A small sound classifier, trained from scratch.
Model: 0.969M parameters, log mel input, arch crnn, norm batchnorm, depths [1, 2, 2], widths [192, 192, 192], rnn gru.
Training: muon at rate 0.022, 2900 steps, batches of 64.
Data: trained on melodies that start on their tonic, played by one synthesised instrument, 7.1 epochs.
Rows from block 2 of a small sound classifier, named by matrix and row number. Each number is 128 + 32 x the weight over its row's rms, rounded and kept within 0 to 255. All counts start at 0. Numbers have three digits each.
Before each channel's rows are labels from the 100 clips, of 14976, where the channel reaches its highest value: "lies over" is the class under the peak. Only what is clearly more common there than usual is listed. The data: melodies that start on their tonic, played by one synthesised instrument.
# conv: width-3 conv (model.blocks.2.conv.weight, 192x192x3, each kernel summed), inputs 128-191

lies over: F#5
conv.164:119159116095157147145076130133169211102142127119171111149140148083204180105166082051135090103153138093104136136097145148140109161126167180069137121130126129159100119077138138144103102191114160

lies over: C5
conv.105:121121111137151085195081115115127127104122159187093160074114101102115119152145103120091139173070123134154046093129146154112139160096133106156119128183107120141141130115083133154124095052121155

lies over: C#4; C#5
conv.137:130128165102146145184119149114064162135118147116162125096075096148067131090099141103117174113150141184168172125139147093120160173101165076147128114141116154144104128123182126112048154133153115

lies over: C#4
conv.0:108105126123202083125081118146192140074076174051154146151103156112116100139090098093105143179142129087131150120088152104074097112157109124099117195115122124087119093126115125053118134158150111

lies over: F5
conv.96:099167098122108159112119165118161117153159134105162115100141158121142093160163123146147164112157184114094085144105124206078168165102121140088146121160139157115164121111088132140138107137163156

lies over: C#5
conv.35:195157125125154136166096114090111042157144128127165107132137098121125117131130144124087092132162177133083093147141099201117129094094101131129130163084159149168065100157091163159116103154100134

lies over: C#4
conv.68:190097107166153165113110152150080147176156144152164184139159093133098121134167131149108116127191096116192083125197123111097087162122091112131102138180138087074160166087158086125113108131147107

lies over: D5
conv.44:149109140143093086100132160148134122165114081141096128100125161108087068129177038091079076120101153170119178124167133124160179089087170089113164164113113230092139127185154183149061126105171085

lies over: F3; E4
conv.86:160115093166132108126135110157084128090049111142190076074149074168095154107084128118137104125093151190076089167151153095104052142119107069164135106125100153084085128112165031132147140145113132

lies over: D5; C5
conv.37:104118172115123113142088102031187091115166096162155159124117187095125167130136067136175097078142127165130127145082122143127133090135165152100156156205141078120057100161133164149146160133135099

lies over: A4; A3
conv.177:083076119145163170130125202188149115122181091140185113122130116139119175082085107069136107116132161143178154104109054130183137125161151102084136109124159043104155112110095147155129144082160145

lies over: G#5
conv.47:113173121109178110115058110114081084107097209104119167194147165126106125117136132097143114187129137092090147135109164135101122071142121132149115084129111144121129143138180100103102044148120111

lies over: C5
conv.101:083156137078075105160148128191201100136126132087126061116111137147090102165079115157081129150151127142143146150163135106089155103170116111082144142127161157154122182184136081103138129154131109

lies over: B4; F#4
conv.14:093082131161119076097135071119162126091141117089102159102076157117188133112138138128084128110100140115160077110132109089120094150118142115171148104150134120117117122160132158157178143176133173

lies over: G#5; G#4
conv.176:101136049197174115163146120169076189137132112075137094163117112156116146116176078109147140116139082127081128095111170131155153155130082128152095128143113184109160110087100100135080133134105175

lies over: D5
conv.181:143117084133155061101142136110125117074169156138128137173103099142088182079185158169082082163106082151133100136138120096101137111149186125086107111141126131145116108157199151171153083118134061

lies over: D5
conv.88:224153125122152089140123143128163080080126132116118129135109126116089183136103144159146127127114154170111130140100131124120166159075132142120135135109176109123076115157142151123156093078116118

lies over: G#3; G4
conv.34:059146172149104139133153105091145113155100130113054121167110128181136147153128098103103105019127210137123128112110131067100133104125155146100163124124097095116144176121088045080149108126167143

lies over: E5
conv.154:127194158093157139109071094142171116096135116128133133110140106147157105088083097132125111148136106150143091082125157141166135107082071127133101081091177098100074010146172125111144089102159081

lies over: F5; F#5
conv.136:179149158139155126178137154215086164169157101109086080108183142152145140117150147149072145150128118142135161113144175118130079125141111050145186170105134121146101109132112068103171128108196078

lies over: D#5; D#4
conv.26:123101121105088132083182120101122102147125143114212112129156099159108128124127072159161136186068076119075116105122175089126176122111147085116136136104080073076085108166146019135158136101148121

lies over: F3
conv.91:116060144115142121171151120148126146111142207154143091074149109162113167116094111119095158124101146094159079098146146145112090151123083112139110149181119123117153125084140109125180118169115079

lies over: no note
conv.184:135179117129114077160125067115104149142142127085118096117151089122145125132095153135056129103108085092150107162055148131178165104107119102125132119084068093155156143104114108040120107070111103

lies over: C#5; C5
conv.59:165169159168062172173146112109138141153152111132158137124115127116120128135114137156105091109193150112176172088185124131165139174150154169151137112088108106121094116162081112061182096110117132

lies over: B4
conv.21:094090185083171083132152165131097111109134111119085119096126100137070150137103076057074177105159073148165128178169090122161163136068065179089128076115145119157135186132128129101102147181107136

lies over: E5
conv.161:092171136101136120053126089053109101138100132120170136194095167157076109145092161130127100089075118113119111097110107171145125122107125143161121137073146041133097153157182133133113152143175072

lies over: B3
conv.128:083177131097125085104123157125160129082152107104131137143174155096118080149101095204143078123134140103107134103111171092162075137139145096129105121094115150111035152096101099130134137106114152

lies over: C#5; D5
conv.166:168127106124132114201106157140124128164146157150131112189123172115111085149151114106119131078155175139157110142152120135164178128139148109095126091111139176142113038250124187191134138150094137

lies over: A5
conv.6:149203125164106147146072119126173096129148170116134130092127160104150133151148082109127150168147129172092162185088180135116083112117117144115092127091159141149058090179113162098094074115135134

lies over: C6; E5
conv.23:114149100097173126160167155163136130135114154099119138119155166199086130120080126099104155092131091070156087160083156185135128114143155098132124120089098135184150127122098093122082135159108126

lies over: C6; C5
conv.41:152112161147181145128184154183166103134149164137127128132157102116110034150146098107084073133158103100179096125172160152103133098103121151156118170100168089073150141101104103159103112112183087

lies over: D5
conv.142:199071183119096090128184082171125101153149098182127070129135111121082136038119089111141141120127101148103119110163140124126135089095117138135101128094130116106184151117146133073126136166113172

lies over: B3; B4
conv.39:090103136126076119105188155120088138090139077144113181135170074082100095147069092175131161103102129138098109085113061117089064113146119144143108104145122136102111151142130111089114080156099172

lies over: F5; F#3
conv.93:162059148078096149119167139198113167123099181070086115146126144178112143048088112147118126101126111102104146052125115175136142123116153128107137119095154179133147136097133122081140124135090108

lies over: C6; B5
conv.61:130138132077136127140073173098126126186120124073154081165108116168154091074093086172116083086119118108117146138095151179141093150050104092163110140127103085080155135143170106152128120083160113

lies over: A#4
conv.18:092144103132172086122110153140174140138176111167191079122108144172152053211090079081089129097119103121163188167175140122103118136075070140140127142128146087156130127099127167140133187122104186

lies over: G#5
conv.106:145089116057137151115147110144090110127155063185102123205097142102103157074159119109142106138137097082106101154084156156107133078196107103189143031134113166151093109106092137111160105095103129

lies over: A4
conv.127:112094080102146145130052124098132135099150097163109122150130174182129154094129141160152133101163125152093151121134139185143149166160147064167185120132097060147035150123080094121184103103135136

lies over: F5
conv.171:114066120062133147098069145133152109102107112109118097126206134102163119182152079103151151107120145129094136083125161119106120155102112110110085152102176068157119102130166145120185063212126119

lies over: B4
conv.169:131140173125111171098183148103120074114168095148162137099143140068067089155155145153112099171154132148152122114151116122088127042153179105151132174136147098068157154113153146148124113080108080

lies over: B4
conv.156:105154103158172094115146182177143117183164159127092105193111132143128118120144081103188157166098085135146128114144166093107140147166090105114088149165179175140136207146090147116145176122137184

lies over: no note
conv.102:120156146098162096167141131095067145086092133091131076144111122095103167143097181107151161121170120142167160136131144104152125096194139123117095131058123151139138090175052087120130130142126117

lies over: C#5
conv.25:169114191161147114134106089056127151127125102104136135125134126081150095140112151118140154142105192100145164057088140132128176145079116214110096138116142117104104107121133113189081133067135093

lies over: C#4
conv.179:132124095106134097110174099067095138131119098146108175204163118134169167110121136174163106127091164174078146099104116091148068105140147052112184099113133147138109098099179145104148075115144126

lies over: G#4
conv.150:143144158119097136151103065108121138126099146123188113167105129130105125113126070131102104179105111130140198178068109104180096118154134167136104111140081091079133151098137105113112165141111109

lies over: G#3
conv.95:133222074170179133153155155142149147181044151115096095173097145138173118079143185147128110131085122107134212089107075156116101153118132142083217124125104124120127147120107154120097180191134143

lies over: A4
conv.187:148135163075123141087086141141133090146179183152147135088123157074068152099077124151140090178130091170137131140145088117183099124091116134102148138107136107136134149161143076102130190080127096

lies over: G#4; G#5
conv.87:145126134122148073122139104192073149114154111180126112152116207095130117113106129090085148144141163129162140148135094065137162145173073051106113095100120101084127099119113150089122129084066118

lies over: G#4; G#5
conv.159:130156175165063079086119053203074143078142112065112107170114124114090169139167112175110106194123164149097164135173108174155101083199095125129114163130121125127150107087096125157102175103060088

lies over: C#5
conv.4:156079087106124179085075110108170192116104116061103067133127133125117130170158165163114149121172141095147092149190160116146107126137119095110146140115131160109124105180137094136163152115140080

lies over: D#5
conv.145:101137186132131115134129151183118149098134139098072105151132074065123133157115127089207071135095145103083111135119117116150123105211141168096058151140136131099095106181145129168111090104149106

lies over: A#4
conv.27:126132092123101075036158176130124115151153098121169139092179179111189120125122081148188100118122163145159126160185083121096149166083085123179139151134139136157167130171116166188099182109132155

lies over: C#5; C#4
conv.84:131081161168130179180161097090071141113099146126175102153130124130109102126159134099133158104163097146102095075132120167102195149147128083116101143160055187144176088129127168011193190131097134

lies over: C#5; C#4
conv.17:100152153140124125141100148104149096115048152109189125132176109133150076169129072080100114098134192101077175097107174115153143151132097090154143156128112139088105139121122117081150142146166139

lies over: C5
conv.29:160146114121137095051122064126122143141118165183138138083118138147088134139147194089108165148104152118087143047140103157135079155122122102146114182115123065170123128173138126144178086052132130

lies over: C5
conv.183:163136153141119110119154096138146123118140186081079173131143162056090131069145191145118101093087142175143113103126110129121112139104072132087098083092072144124129087170136197135136045187139154

lies over: F#5; F#4
conv.100:168123124099180143111118105086123135106071125088127144125158106084134089121112079138103122106118133120096131064080086212161162135136162128104054064172156098153103152115147162133134179134098125

lies over: no note
conv.75:094093123144129129163135087173129142155167134102074105138114127124130139152083066103130140114112113075111102118145105106161127110094138107039141142128118059134241158022121140112171139118113155

lies over: D5; C4
conv.144:174067147099072131110156155120126124140141121163143089068120143137131095170182094113114131144159148109117122151119081161130099103106128133152170066145134151135114115139142159128066066118149150

lies over: F#5
conv.140:178093107105118098100134125170176103107112097126138165123151108144149136127101128126124119122136144104184115076089109155126135150131184123120083124112161072077087096111167108125135153160114156